python train.py --arch="unet" --objective="flow_matching" --activation="silu" --upsampling="transposed_conv" --optimizer="muon" --momentum=0.9 --batch_size=128 --final_lr_fraction=0 --weight_decay=0.09
Rows from block 10, named by matrix and row number. Each number is 128 + 32 x the weight over its row's rms, rounded and kept within 0 to 255. All counts start at 0.
# convs0: first 3x3 conv (model.decb.0.0.convs.0.weight, 96x192x3x3), inputs 117-129, a 3x3 kernel for each
convs0.15 [125 121 151 144 112 124 115 114 108 103 106 154 183  86 136 143 177 131 147 124 164 114 207  79 136 133 106  80 133  95 109 177 122  94  94 139 111 121 129 143 137 119 143 123 140 147 117 125 203 169 116 153 177 143 139 154 133 129  71 136 157 171 116 104 126  69  72 148 103 130  65 142 119  88  98   0 149  62  76  52 107  65 105  71  49  61 122 124  39 130 190 174 124 117 209 191 181 157 135 157 167 143 111  93 206 142 159 150 129  80 108 106 143  89 112 122 123]
convs0.16 [139 131 100 113 144 117 133 142 116 100 143 161  97 143 206  24 115 134 188 145 147 193 122 112 157 116 126 110  92 117 139  84 140 111 110 122 159 138 130 152  92  76 134 105 118 104 131 101  97 131  98 129 117  89 161 109  86 187  89 102 141 112 108 183 107 118 156  98 159 121 104 142 101 153 161  73 165 116 126 159 122  96 136 140  88 153 153 124 145 121 103 127 135 119 104 146 139 133 131 139 102 132 159  76 155  89 111 118 109 117 127 125 125 186 136 134 175]
convs0.17 [157 157 168 102 125 183 109 160 141 112 122  91  91  70 109 125 121 117 148 182 202  94 100 177  59  63 143 123  97 112 115 109 109 128 116 130 150 123 111 147 139 116 157 146 127 137 171 161 119 150 159  99  97 119 145 157 130 122 125 127 121 115 157 150 142 137  97 109 138 111 151 133 153 133 110 178 109  61 133 130 129  98  46  58 127 113  58 156 157  78 134 167 133 154 148 158 188 108 143 133  95  61 171 129 125 162 173 167 159 157 162 109 143 151 100 132 151]
convs0.18 [131 127 155 115 173 121  46  46 175 181 113 111 155  53 159 182 118 139 148 120 102 152 212  69  96 141  93 110  91  84 109 109 124 126  87 133 126  98 170 174 167 116  92  96 103 135 167 137  75 182 124 163  99  76 122 161 141 158  85 173 131  77 156 147  92 127  91  94 162 125 140  94 133 124  95  59 163  93 129 162 131 148  97 116 115  76 111 167  94 191  99 121 119 103 127  76 156 184 118 174 144  93 141 124  89  52 200 125 153 149 108 198 113  89 166 124 169]
convs0.19 [101  65 189 132  76 122 125  68 111 151 196 158 134 221 178 212 145 105  62 143 148 108  95 116 158 187 173 190 221 131 110 153 138 159 120 112 118 174 116  69 214 134  90 109  75 196 195  64 158 166 106 131 128 120 118 121 139 152 161 164 141 178 160 141 155 155 102 170 213  97 130 108  94 113 124 126 175 117 163 175 170 155  88 129 133  89 126 105 156 111 175 118 100 138  58 114 115 156 177   8  83 105  96 124 145 117 146 118 140 185 141 158 178  96  91 135 121]
convs0.20 [ 89 140 105 124 135  58 153 156 129 119  90 111 171 146 103 172 140 125 175  82 162 154   0 154 107   0  99 148  72 104 109  54  85 139  76  85 115 119 136 124 106 130 102 100 114 128 116 172 113 105  75 146  86 100  97 174 164  90 158 178 126 138 117 245 171 162 155 153 151 160 137 159 213 184 228 190 153 207 118 154 120 139  87 113  90 176  85  86 137 153 130 149 109 120 196 122 102 146 164  99  86 128 128  47 137 151 161 127 168 203 149 168 109 106 172 148 107]
convs0.21 [131 141 169 187 156 130 153 187  77  60 119 167  80 232  94 155 219 120 116 150 139  70 190 183  70 132 108  68 145 108  67 224 197 109 162 171 129 128 126 121 142 118 149 142 115 107 128 119 128 139 124  39  61 117 119 148 132 103 105 120 138 133 120 181 165 127 142 113 138 114 120 165 116 127 112  39  90 144  59 148 132 166 207 119 132  89  55 144 114  67 166 144  86 122 140  92 130 125  84 119 169 127 194 142 210 200  80 147 163 129 105  96 104 164 125  90 160]
convs0.22 [144 110 105 136 137 123 135 180  84 134 146 143 167 151  99 138 204 143 136  84 159 149  91 150  96 151 173 128  86 128  50 106 110 120 157  93 116 161  70 109 129 159 149 132 131 121 102 168 105 106 188 159 142 128 103 148 149 128 164 120  69 100 123 130 129 183 106  79 165 151 112 137 115 105  95 131 201 116 136 172 187 114 108 129 117 186 181 124  95 115  82 144 127 133 178 161 153 131 167  79 167 116 127 103 203 157  25 149 128  99  89 189 174 107 134 151 147]
convs0.23 [121 145 154  98 242 115 100  77 143 159 126 114 155 187 147 173 138 121 139 135 107 183 123  88 130 229 146  80 143  81 105 161 155 118 118 128 103  86 207 142  31 124 134 106 114 117 110 105 107  81 119  87 128 139 117  99  78 112 164 140 138 140 125 143 109 103 106 111 180 133 130 121 142 130  88 102 129 100 106 122 158 139  89 173 138  52 118 123 142  88 120 118 152 182 116 130 128 113 122 135  85 156 164  93 190 178  48 159 137 143 168 152 128 133 119 141 130]
convs0.24 [106 177  90 157 122  82 123  93 162 192  94 149 142 103 106  72  39 111 169  70 191  63 133 241  95 211 132 143 119 145 111 127 142 182 133 127 150 190 107  54  23 141 143 126 143 122 118 105 105 136 207 162 206 117  70 167 166 210 215  98  88  78 119  95 196 144 128 127  89  94  52 147 159 141 113  91  77 114 148 104  85  65 185 154 158 117 103 133  77  80 120 126 135 107 108 117 129  93 133  44 122 117 125  99 154 137  70 187 178  88 124 161 114 122 127  76 106]
convs0.25 [ 98 102 101 166 140 126 130 107 104  90 113 123 122 167 165 128 152 187 149 116 140 118 157 164 148 124 116  87 131 116 107 107 103 113 118  99 120 139 103  83 145 125 108  61 114  30  88 168 124 140 169 158 179 163  76 125 134  95  87 114 101  76  64 105 129 124 142 139 121 123 109 116 160 157  90 117 142 155 108 113 101 160 173 133  98 149 120  96 100 150 116 160 106 163 158 101 127 131 111 162 148 143 136 166 141 117 131 195  57  59 124  90 174 152  94 133 112]
convs0.26 [147 130  70 132 124 141 154  85 206 159  80  66 144 187 173 118 116 135  64 170 111  81  75  98 160 132 152 137 152 169 134 150 156 162 136 138 122 166  74  91  76 125 160 150 101 134  73 115 158 136 100 103  28  87 162 151 164 148  96 113 136  89 159  88 128 162  81  89 130 147 194 134 127 141 141  98 193 122 127  91 106 167 152 149 136 108 165 122 142 143 138 108  96 112 149 128 148 127 118  59 155 149 106 112 110  83 174  71 146 115 138 185 110 151  99 121 148]
convs0.27 [ 44 187 146 157  85 142 117 204 134 132 198 215  89 136 159 115  91  98  56  92 157 101 173 135 157  88  45 138 187 140 179  88 121 119 111 132  98  93 101 102 159  53 160  99 113  74 133 111 145 158 114  73 196 178 121 159 130 114 112 125  69 108  97 111 101 136 172 164 178 151  93 114 133 181 136 146 156 130 116 145  99 227 144 128 165 190 126 176 139 203 163  76 132 150 145 101 136 147 124 113 118 130 125 107 116  99 132 157 119  99 132 143 157 141 126  96 154]
convs0.28 [127 146 156 106  76 123 111 100 106 149 158 100 131 171 115 125  93 122 101 146 122 125 106  74 171 194  96 103 173 103 117 126 136 118  96 129 133  72 155 135  94  75 152 161 120 121 149 122 137 132 130 131 149 135 126 127 134 122 125  96 167 140  96 134 129 115 121 133 124 131 154 149 127 139 110 149 166 135  98 132 120 147 115 157 120 134 104 130 137 160 128 136 143 140 122 141  93 121 124 101 159 123 129  99 121 144 122  94 138 182 170 110 162 144 136 138 168]
convs0.29 [103 120 108 164 164 146  57  81 113 141  81 133 102  58 134 174 136 135 133 122 154 148 120 143 104  62  76 126 109 123 149  80 151 146 113  95 120 138 130 158 111 134 137  73 148 151 113 186 115 164 137 159 107 113 176 122 137 134 105 169 132 142 171 114  98 127  68 117 106 107 143  95  92 117 124  52  91 117 129  94 138 126 169 102 127 137 116 152 130 148 136 119 127 127 132  83 133 142 145 143  82 122 183 133 203 137 144 122  93  98 133 123  64  97 139 111  88]
convs0.30 [138 136 133 135 122 124 111 110 118 137 105 123 120  88 125 133 167  76 138 128 147 180 165 109 173 172 176 158 140 156 162 183 154 138 169  69 133 153 155  89 247 122 118  96 112 156 135 119 148 202  81 149 113  88  90 134 125  80 102 137  83 158 146 127 131 139 122 147 150 116 116 141 172 118 177 109 211 135 121 196 122 114  94 158  83 182 123 119  79 173  97  96  93 144 177 150 104 108 134 117 103 131 105 119 162 147 149 157 108 113 112 135 177 117 134 172 137]
convs0.31 [152 114 118 130 138  98 107 156 137 163 161  94 197  47 148  42  85 162 128 150 102 131 148 135 136 101 100 148 144 118 114 103 166 114 110 148 142 122 113 129  95 118 105 125 177 103 146 123 174 108 141 151 149 108 136 130 153 142 135  81 125 116 125 126 134 117 107 132  98 135 160  69 136 138 152 170 188  85 138 130  92 136 120 152 142 167 125 173 128 112 124 157 153 177 166 146 164 138 132 155  90  75 111 189 123  88 111 151 172 175 135 138 149 138 101 123 116]
convs0.32 [100  67 109 138 141 142 123 127 141 166 119 203 154 255 142 116 102 119 131 130  86 107  83 108 186 120 155  73 128 152 127  26 161 148 140 184 141 164 113 150 104  99 157 117 137 139  44 138 150 175  81 119 119 134 133  72 125 150 126 109 139 140 116  89 128 103 107 166 158 119 110 172 157 116 141 180 151  62  88 159 125 136 163 117 129 129 146 177 171 129 113 150 140 112 152 122 171 150  95 128  93 159 101 105 158 154  95 146 156  95 126 149 108 152 157 153 128]
convs0.33 [151  83 125 167 135  98 169 150 109 125  95 106  47 138 103 104 109 122 117 192 126 144 190 126 147 147 153 182 171 169 159 255 143 162 182 184 119 144 126  75 125 188 124 145 169 147 133 126 167 141  95 173 145 144 143 114 134  89 114 136  95 162 124 109 157 102 122 216 155 159 158 167 118 120 172 120 127 142  90 157 150  80  75 108  71 118 123 116 112 146 124 129 119 110  48  94 140  83 156 115 231  98 136 211 152 186 228 206 146 187 110 128 155 138 136 106 118]
convs0.34 [130 108 137 137 148 104 104 156 170  99  67  84  66  99  64 113 160 129 123  96  81  98 186 196  91 131 144 100 118 119 134 205 105  97 111  91  82  57 121  65  97 113 131  78 107 116 147 118 116 145 127 162 161 104 138 134 107 133  95 122 118  61 140 147 110 136 134  55 106 135 122 119  97  98 127  48  92 231  67  92 140 144 125 153 146 109 142 104 152 151 125 141 119 154 117 132 124 128 121 150 166 145 113 109 118  84  74  88 164 103 101 110  88 108 115  95 144]
convs0.35 [ 96 191 135 146 123 109 127 184 112 105 153 163 103  59 100 150 118 101 113 145  88 194  65 135 171  76 166 152 145 112 120  86 118 159 170 121 171 139 128 157 154  99 168 110 180 128 150  91 101 135  37 187  98 139 101 114 134 139 131 149 120 147 145  90 107 144 133  80 134 169 126  84 106 107 190 133 155 186 122 121 156 109 191 130  95 154 186  55 109 171 197 215 143 120 108 149 150  58  94 177  62 194 123  71  43 160 187  95 175 111  97 152 123 115 116 108 164]
convs0.36 [144 167 121  94 150 146 139 163 112 135 141 154  99 121 148  77 107  97 120 151 159  98 117 135 126 137 161 174 156 178 164  63 150 136 159 173 136 189 110  98 166  79  89 137 162 142 179 126 100 142 122  96 158 119 121 133 105 147 126  89 127  81 104 131 130 142 158 130 125 101  67  88 123 122  78  95 137 134 166 162 161 155 172 137 160 149 116 123 127  97 105 138 136 148 104 131  60 144 122 101 132 130  66  98 144 186 133 126 103  91 161 155 147 144  80 134 164]
convs0.37 [ 97 158 118 169 164 175 118 114 160 186 186 168 134 121 149 169 137 152 136 131 151 129 105 168 179 227 178  81 129 151 188 174 188 135 173 113 146 156 189 126 103 124 146 169 157 150 133 175 160  99 120 162 145 195  98  90 136 112 115 120 103 103 134 162 109 171 127 121 101 167 117 150 147 137  66  87  57 146 169 119 136 147 159  95 178  83 119 106 150 145 101  61 107  70  94 112  39 114 127 180 130 208 242 207 114 191 136 111 122 101 142 110  80 102 104  73  74]
convs0.38 [132 126 158 105  48 127 118 166 155 143 114 180 133 149  60 162  78 157 170 107 124 129 107 179 132 104 176 163 128 142 125 135  98 125  99 127 124 112 125 118 125 135 116 145 162 142 144  95 107 117 141 130 169 143 129 103 143 168 191 165 151 107 121 113 140 146 143 114 123 131  93 129 113 106  85 158  98 190 108 148 171 125 177 152 157 118 176 159 134 120 144 130 179  84  87 104 117 178 147 143 181 163  88  56 107 109 118 139 141 131 127 183 117  88 186 128 139]
convs0.39 [129  90 105  96 149  99  88  70  79  93 105  97  83 127 136  81 100  84 111 121 102  90 178 117 105 138  79 129 128 104  85 146 100 102 106  94 123 118  90 175 255 168  97 180 102 100 132 145 102 197 124 113 141 114 128 150 125 141 221 135 134 142 142 108  94  89 130 157 119 141 136  88 131 127 117  81  87  93 114  78 129 112 119 121 133 162 147 123 142 120 138 111 134 120 150 165 136 145 136 106  98  61 112 151  99  58  64 128 103 135 120 149 185 147 147 139 128]
convs0.40 [111  90 134 125 155 124  74  55 108  97  97 126 186 174 191  82  77  82 166 179 142 183 186 140 125  73  45 127 150 124 132 203  90  81 146 123 184 176 144 131 136 140  98  61  67 147 167 136 143  98 127 164 222 142 131 138 124 124 155 121 101 153 143 131 120 113 106 115 139 167 178 118 164 150 128 159 156 153  91 124 112 108 120 137 101 177 109 146 177 159 146 140 127 115  86 128  87 125 115 128 187 170  43 102  71 115 148  93 120  92 111 159 201 136 179 200 137]
convs0.41 [254 147 116 140 106 148 115 142 118  97 177  64 114  56 131 155 168 162 128 117 105  98  76 152 180 171 146 180  54 144 105  45 146 147 130  94 185 184 128 167 139 216 140 151 123 110 121 150  94  95 164 122 203 112 191 170 149 145 121 136 106 149 173 126 179 133 164 117 122 146  81  79 108  62 109 153 228  60  79 121 110 160 119 143 106 169  99 152  46  99 154 133 126 122  93 123 148 125  96  98 109  99 137 143 106 119  85 170 156 146 119 127 111 137 157 151 173]
convs0.42 [ 89 135 104 105 124  86 125 167 116 107 142 138  68 154 180 116  95  96 130 127 140 168 178 108 164 102 135  83 113 118  41 103 123 175 122 147 136 135 131 133 157 119 114 130 147 135 143 158  87  92  66 140 100 142 143 103 125 161 100  96  96 101 128 137 129 119 135 116 155 103  93 139 137 116 210 108  68  99 134 141  59 115  78 132 158 114  90 141 223 132 120 115  70 147 148 109 145 131 105 185  57 120 173 112  95  82 148 109 113  90 137 110 116 173 133 143  83]
convs0.43 [115 143 103 139 120  85 125 145 102 145 101  57 156  92 145 146 173 105  95 116  50 119 206 123 133  75  80  84 197  90 118  63 118  64 126 105 138  70 105 111 222 180 104 145 136 134 122 123 131 116  88 142 116 118 132 125 121 109  92 135 121 164 107 103 129 130 110  87 156 128 104 143  70  58  91  83 116  83  67  99 108 119 123  99 105 123 129 112 120 121 105 118 132  88  20 110  81  62 107 100 172 115 175 188 162 155 178 146 126 117 104  95  73  69 106  55  85]
convs0.44 [139 118 113  57 158 140 163  94 177  93 139 136 175 105 132 132 111 117 108 150 121 134  64 140 186 187  86 134 140  89 174 162 101 128 120 141  96 114 137 154  57 198 136  79 126 181  75 124  76 122 122 136 130 115  99 135 119 109  99  53 155 121  89 105 149 105 232 153 107  93  94 136 128  68 159  95  92 129 140 141 117 115 148 116 165  98 144  54  65 140 123 116 124 112 117 196 129 100 162  96  87 125 181 133  88 163 147 146 123 158 117  84 132 117 157 155 124]
convs0.45 [149 121 137 114 202 163 202 163 102 114 162 167 207 103 173  77 123 170 123 174 137 151 141 172 166  43 103 103 119  72 163 100 114 147 102 102 165 191 184 213 161 167 166 165 155 130 184  65  99 169  98 130 194 114 167 137 145 167 200 187 134  84  76 113 157 105 143 132 160 109 122 160 139  99 166 147 104  91 105 105 140 153 128 157 172 183 132 155 128 147 111 101 101 102 139 161 134 114 118 137 126 132 123 149 130  75 134 139 152 121 121 118  87  90  89 143 142]
convs0.46 [134 137 123 142 145 118 159 141 109 138  70 141  50  66 183  89 212 164 132 141 129 155 192 133 139 136  69 149 104 120 105  97 127  99 126 157 124 137 143 123 190 119 135  97  81  95 113 140 142 136 105 118  96 132 133 161 151 171 138 155 143 166 151 154 120 131 116 147 120 118 131  91 162  92 124  97 127 195 131 161 135 126 127  87 115 138 130 108 127 163  84 109 118 129 131  93 139 117 156 129 134 102  82 132 113 104 127 105 138 119 176 122 109 150 139 164 192]
convs0.47 [ 92  82 121 109 100 140 128 151 150 143 112 122  87  98 117 151 126 148 116 125 145 127 193 114 120 154 151 116 149 133 161 178 139 112 152 134  65  85 110  87 188  89 151 138 136 112 155 109 111 141 168 140 124 132 144 110 152 129  86 147 132 110 117 147 137 170 134  99 157 119 105 142 138 122 169 114  58 139 130 110 108 127 126 133 136  84 123 135  94 121 125 154 111 142 149 130 111  92 108 114 124  86  99 186 140 121 128 130 142 117 147 108 123 110  96 112 110]
convs0.48 [123 162 139  63 154 116 141 135 104 129 136 119 122 155 140  80 197 175  73  61  93  59 208 180 102 230 126  75 199 148 166  51  79 106  55 135 170 135 138 107 196 108 132 163 106 106 144 147 141  62 185 154 123 209 135 115 113 112 145 144 128 116 138 140 134 141 144 115 105 126 124 115 128 108  96 162 201 181 106 152 105 137 140 128 201 102  41 158  63  82 151 156 168 128 119 141 111 166 116 112  96 110  96  55 195 105 152 150 138 127 141 107 140 142 103 127 140]
convs0.49 [138 149 109 133 100 167 136  93 141 173 126 135 176 207  99 142 213 151 105 163 118 110 164  62 123 183 176 150 184 155 116 141 212 102 173 180 140 137 149  78 147 114 147 134 141 120 179  91 108 131 151 132 174 124 149  97 111 152 171 132 159 166 158 144 119 153 104 120 102 184 132 104 122  72  65 165 248 131 124  75 152 156 110 170 104 139 186 114 126 157 152 133 112 101 109  92 169 199 113 120 151 164 126 135  75 161 128 139 142 109 148 145 150 167 119 119 111]
convs0.50 [126 123 137 157 129 109  99 148 127  58  99 124 146 175  53 113  49 197 126  99  85 101 106 129 132 133 125 121 121 114  91 126  60 129 128 103 127 151 116 116 142 118 182 129 124  99  77 199 249 138 161  31  60 147 113  81 157 136  70 162 132 125 162 167 114 161 129 130 132 130 148 107  67 158  90  67 109 115 140  89 117  95  60 110 116 190 136 112  61 116 119 107 115 127 107 117 113 108 164 109  87 155 153 105 109 115  86 140 143 154 101 119 122  96 143 130 122]
convs0.51 [126 147 120 134 167 146  88 140 174 126 144 165 144 113 142 132 161 113 115 158 121 122 109 125  92  87 127 138 127 158 193 128 149 147 126 167 125 103 118 106  79 104 148  90 130 142 130 125  99 152 160 101  85 108 147 165 138  93 143 124 117 145 137 127 155 178 139 129 153 121  92  99 131 103 159 142 111 132 143 135 136  98 132 148 176 161 107 169 189  92 133 158 103 144 142 172 143  85 110 165 135 134 132 255 171 146  60 100 133 122 152 111 135 220 129 148 172]
convs0.52 [136 110 145 103 112 124 160  36 180  66 133 144 103 178  98 148 141 109 140 123 155 158 157 121 182 181 148 122 131 103 187 186 115 153 113 140 167 168 114 158 105  61 130 123 110 117 113 125 117 112 206 173 168 133  86 134 136 125 154 145 106 104 139  96 139 181 121 204 135 127 148  78 146 118 159 124  86 110  71 114 139 110 154 175 133 164 171 129 105 122 177 138 138 168  40 148 104  81 134 115 148 108 139 168  90  94 175  61 106 144 112 129 255 174 148 184  85]
convs0.53 [125 171 143 176   0 151 133 138 111 101 112 149 173  48 126 161  89 108 153  96 105 169 148  53  95 154 142 144  51 157 186  94  85  78 135 164 147  54 124 168 171  67 107 185 127 126 158 116 130 140 159 110  91 154 133 102 111 112  94  86 101 165 140 101 160 133  84 171 136 114  85 138 118 126 137 134  50 120 152 146 112 148 109 137 148 117 130 119 122 152 134 101 129 173  69 149  99 124 112 184 118  72 127 255 120 104 120 163 125 169 156  94 206 133 139  84  98]
convs0.54 [129 151 140 183   0 255  99 102 172  84 120 148 131  99 149 122 155 114 128  85 122 121 153  96  84 122  88 143 130 113 135 138 106 157 168 158 101  97 149  92 126 138 151 144 130 123 131 116  94  45 114 123 140  93 128 147 121 187  74 145 133 113 116 120 104 130  83 159  77 106 145 117 106 152  81 200 105 141 142 123 114 173 133 153 132 111 165 141 100 175 122 149 117 154  69 157 148 110 163 111  94 114 158  93  63 120 133 104 180 174 110  95 110 100 143 172 128]
convs0.55 [101 124 125  93 111 152 105 112 123 182 111 109 113 133 115 122 168 118 100 137 117 115 186 131 100 122 125 129 128 146 129 164 159  83 178 107 133  86  96 110 144 134 125 123 148 108 121 119  92 186  82  94 140 123 124 154 155 133 151  94 102  63  99 164 179 136 124 114 124 129 151 127 104 178 135 121 163 173 132 115 128 135 141 127 138 117 162 104 103 135 103 123 117 146 231 136  88 109  97 122 124 161 123 115 122 140 219 114 120  97 170  59   0 148 146  85 130]
convs0.56 [105  91 140  82 133 131 148 147 145 124 184 160 135  91 107 129 168 131 184 143 134 155   4  88  58 222 153 151 174 142  94  66  97 122 198 184 130 127 120 160  38 130 110 154 109 139 185  86  85 127 125 140  72 142  92 143 123 141 119 147 127 161 155 124 117 138 156 136  99 116  98 131 123 104 131 133 128 134 120  71  69 137 181 180 103 128 152 127  84 157 157 159 145  81  96 168 126 162 145 127  62 125 121 120 106 131 189 149 138  90 150 157 106 118 131 117 116]
convs0.57 [ 98 162 143 162 122 120 163 137  95 101 101 102 194 153 115 128 167 158 126 126 138  89 149 177 113  94 177 120  97 123 134 166 171 101 136 169 121 171  86 183 201 166 109 126 132 140  96  89 114 164 139 121 124 143 123 112 134 160  81 136 135 133 110  93 125  67 183 175 114 161 112 136 167 174 106 195 255 147  75  74 141 181 146  98 166 123 135 146 140 149 132 125 106 180  49 121 133 152 136  94  85 130  75  45  67  97  71 110  71 101 100 144 163 114  92 150 113]
convs0.58 [162  70 110 226 119 137  67 152 130  51  56 166 171 211 113 144 114 148 166 112 102 152 108 150  87 131 153 128 153 128 210  70 128 154 107 150 126 146 167 195  83 114 150 122 158 167 153 119 141  59 111 130 116  92  97  87 129  92 185 145 136 144 133  67 191 141 240  92 140 128  99 177 156  95 160  89 171  94 139 109 128 120 146 106 146 131 129 196 164 141 110 101 175 109 143 158 156 159 127 146 143 127 104 130 137 178 101 187 140 161 160 138 128  94 154  67 115]
convs0.59 [117 176 127  81 177  92 153 125 152 141  54 116  24 224  79  80  95 160 117  95 160  91 138 142 112 167 145 129  85 114  39 171 134 109 158 100  61  63 134  61  92 200  85 227 122 119 123 108 131 165 139 170  95 126 100 112 133 128 170 162 158 136 164 142 131 120 154  57 141 106 105 130  89 134 145 113  37 170 127 134 139 136 150 118 170 141 102 147 107 114 112 144 137 100 166  80 120 108 133 130 167 179 184 158 151 137 117 124 143 137  80 119  92  73  95 138 112]
convs0.60 [203 118 104 159  46 128  44 208 100 168 140 164  70 157 102  82  92 148 147 130 179  67 150  93 182 150 166 110  74 139 130 191 111 142  94 149 144 130 178 106 101 136 115  99 149 154 171 145 136 121 138 115  93 126 161 140 100 170 101 102  80 118 152 153 132 126 129  97 123 169 107 171 139 152 115 129  71 178  98 172 162 113 115 133  68  94 179 118 137 120 122  77 177  55 146  75 192 129 162 132 140  68 162  92 127 187 100 137 153 123  88 108  79 123 114 106 156]
convs0.61 [100 115 183 166  48 140 131 182 197 135 104  84 119 128  76 175 133  86  72 104 113  69 185  52 124  76 192 148 220 214 210 255 141 165 187 153  94  77  89 123 151  28 149  85 179 144  83  89 139  54  68 132 169 110 134  88  93 137 109 127 146 113 144 119 168 125 113 156 117 103 102 116 158 179 118 119  64  98  99 152 133 107 126 126 162 163  98 115  74 108  96  86 116 158 106 111  76 110  60 138 165  68  67 207 170 108  97 153  89 112 104 103 190 137 123 150  99]
convs0.62 [ 85 162 134 106 102 141 123 104  84  84 115  94 156 123  87 158 153  97 120  91 140 116 168 113  81 113  94  82 106 125 182 107  81 118 186 112 152 196 164 137 124 141 143 116 168 146 140  95 118  57 131 136 106 147 113 163 174 119 155 108 105 123  92 165 117 124 142 154 137 133 118 127 121 102 134 162 138 141 156 189 162 156 130 125 165 127 160 125 120 126 149 131 116 122 107  98 157 180 141 120  24  99 126 197  89  64 124 128 117 127 151 142 130 113 173 139 139]
convs0.63 [ 94  96 112 131 222 110 109 124  78 103 175 164 158 162 155 160 161 154 138  84 128 148  50 192  98 179 202 155 174  90 140 124 140 118 151 129 133 151 117 127 113 123 115 217 190 120  88  86 138  72 120 187 124 169 113 145 157 126 103  91 172 153 148 120 136 136  99  88 104 134 128 114 149 119 151 152  96 178  95  94 140 116 153 163  33 199 102 141 128  67 102 104  76 153 140 128 141 157 125 126 160 135  59 177 122 129 191 133 137 121 107 100 140 157  77 144  92]
convs0.64 [ 98 162 147 122 153 126 103 128 187 159 120 137 166 160 157 120  88  51 132 110 132 193 177  99 143  87 100 106 102 106  87  63 181 115  88 132 117 179 190 236 255 107  90 139 121 163 170 134 179 186 156 143 176 116  95 159 145 115 255 137 159 124  97  92 151  95 190 124 150 111  75 120 109 166 104 149  56 111 141  84 110  48 153 122  95  65 178 137 112 147 121 125 128 108 244 146 158 179 142 157 105 181 137  75 191 106 138  89 152 136  95 117 175 124 149 163 139]
convs0.65 [128 102 164 114 147 164 171 167 116 188 145 128 152  51 123 142 180 144 135 123 163 150 130 128 110  43  83 162 174 144  93  63  97 126 161 130 131 129 116 107 146 161  83  96 155 132 115 135 124 134 134 165  84 142 121  88 111 109  68 127 129 107 129 174 119 111 136 100 140 105 155 137 109 112 162 144 128 137 215  41 153 166  71 127 179 128 149 145 173 143 100 143 133  71 136 153  78  95 150  92 170  94  85 229 146 105 142 206 135 149 121 155 209 120  78 149 125]
convs0.66 [142  94 138 163  91  95 190 116 117 177 132 125 113 144 121 103 131 134 155 125 112 194 118 127 187 157 118 140  97 113 196  74  86 178 142 149 109 187 156 168 223 135 146  86 139 126 105 117 119 106 103 115  92  68 184 119 100 150 118 138 106 125  95 137  59  86 102 179 121  86 157 108  80 170 104 127 172 176 118 173  96 135 104 159  92 164 123 111 149 145 115 114 160 157 169  95 155 191 150 171 134 113 116 130 111  80 117 129  78  89 110 148 154 119  56 128 145]
convs0.67 [122 161 127 131 116 128 119 191 103  90 153 140 138   3 140 152 105  84 102 111 194 131 124 130 150 158 108  76 149 115 141  57 135 125 123 102 131 113 108 103 157 120 126 140 127 110 145 132 138 135 108  52 144 112 142 171  89 155 132 137  94 181 103 173  58 127 145 116 114 114 137 138  95 121 169 135  71 158 168 111  89 105  99 117 115 168 130 121 130 125 120 130  84  83 157 106  93  89 122 120 102 170 142 100 116 162 124 118 132 138 155 121 111 149 114 116 179]
convs0.68 [143 175 140 197 135 102 136 117  99  63 103  91  86  92 107  98  30 110 107 147 121 116  75 127 124 117 147  93 161 107 170 254 162 148 144 125 172 134 179 148  91 167 171 159 149  56 105 120 130  94 156 159  84 134 122 119 110 173 178 136 165 135 121 125 126 112 148 127 132 156 190 158 136 117 156 148 129 147 157 168 160 128 132 110  87  72 128  81 114 131 103 149 154 145 182 128 143 157 158 131 141 130 137 216 123 101 148 120  70 125 149  72 134 136 101 140 154]
convs0.69 [ 66 128 151 108 112 122 105 170 116 129 208 173 101 185 134 107 100 122 132 158 171  30 172 219 109  73 125 101 118 137 121  43  90 116 122 117 113  45 138 128 155 120 158 142 128 159 100 150 174  35 104 136 167 117 149 148 120 123 100 141 130 130 141 119 178 131 120 130 128 106 118  97 123 161  73 156   0 215 199  82  50 116 117  71 162 170  73 119 141 145 106  82 161 142 111 139  74 131 137 160 101 231 144  51 162  84 106 151  83 125 145 109 141 132 147 130 141]
convs0.70 [141 142  88  84 145 125 133 138 124 150 116 146 134  62 199 110 130 130 123 177 192 184 127 118 143 100 137 132  44 130 118 125 131 116 149 130 106 151 135 139 164 162 153 132  92 151 136 102 144  60 196 136 151  77 131  92 154 115 169 116 148 153 104 165  95 114 129 126  92 122 179 125 168 146 143  88 124  30 143  94 144 185  76  81  89  78  89 121 156 114 145 174  78 154 115 136  93 138 105 114 189 122  98 196 117  88 137 117 115 160  95 189 185  99 138 101  99]
convs0.71 [140 108 151 117 168 129 167  47 110  80  98  97 159 221 189 141 181 149 117 113  97 144  56 170 140 183 146 170 154 152 133 102 118 161 129 103 125  92 123 150 132 102 155 148  82 105 137 143 145  99 160 139 164 146 114 114 171  87 125 146 124  36 105 114 115 147 120 135 153 128 181 155 131  94 138 145 166 148  91 143 148 143  90 103 122 101 108 135 165 146 137 128  55 123 102 119 142 168 159  81 142 159  90 146 145 102 106 100 131 129 139 124 120 103 147 144 147]
convs0.72 [168 151 164 109 147 141 117 107 113 153 138  94 131  93  83 100  95 124  77 144 111 118 158 158  88 116 122  30 150 136  93 171 149 127 144 135 168 107 100 182  65 156 104 130 136  72 112 146 148  81 182 149  95 146  88 110 127 129 158 145 130 123 152  98 119 100 143  89 143 131 127 112 134 102  74 146  67  51  96  97 109 116 113 120 116 136 122 156 124 111 145 160 131 121 188 109 129 129 135 102  96 134 122 115  96 147 180 137 145 125 107 138 153 114 135 154  99]
convs0.73 [140 128 145 146 113 112 198  85  93 114 130 161 138 175 115 162 156 149 112 213 122  48  54 144  89 118 169  94 109 144  91  88  60  93 107 126 102 113  71 156  56  89 213 204 138 114 142 157  93  96 135  99 119 154 126 120 131 165 155  92 101 123 158 101 123  75  91 118  93 169 177 133 124 122 152 114 141  89 169 109 136 136 155 173  90 103 136  83 144 102 122 139 161 167 100 135 182 161 136 146 178 103 154 141 184  71 122 131 127 207 147 124  77 158 137 137  77]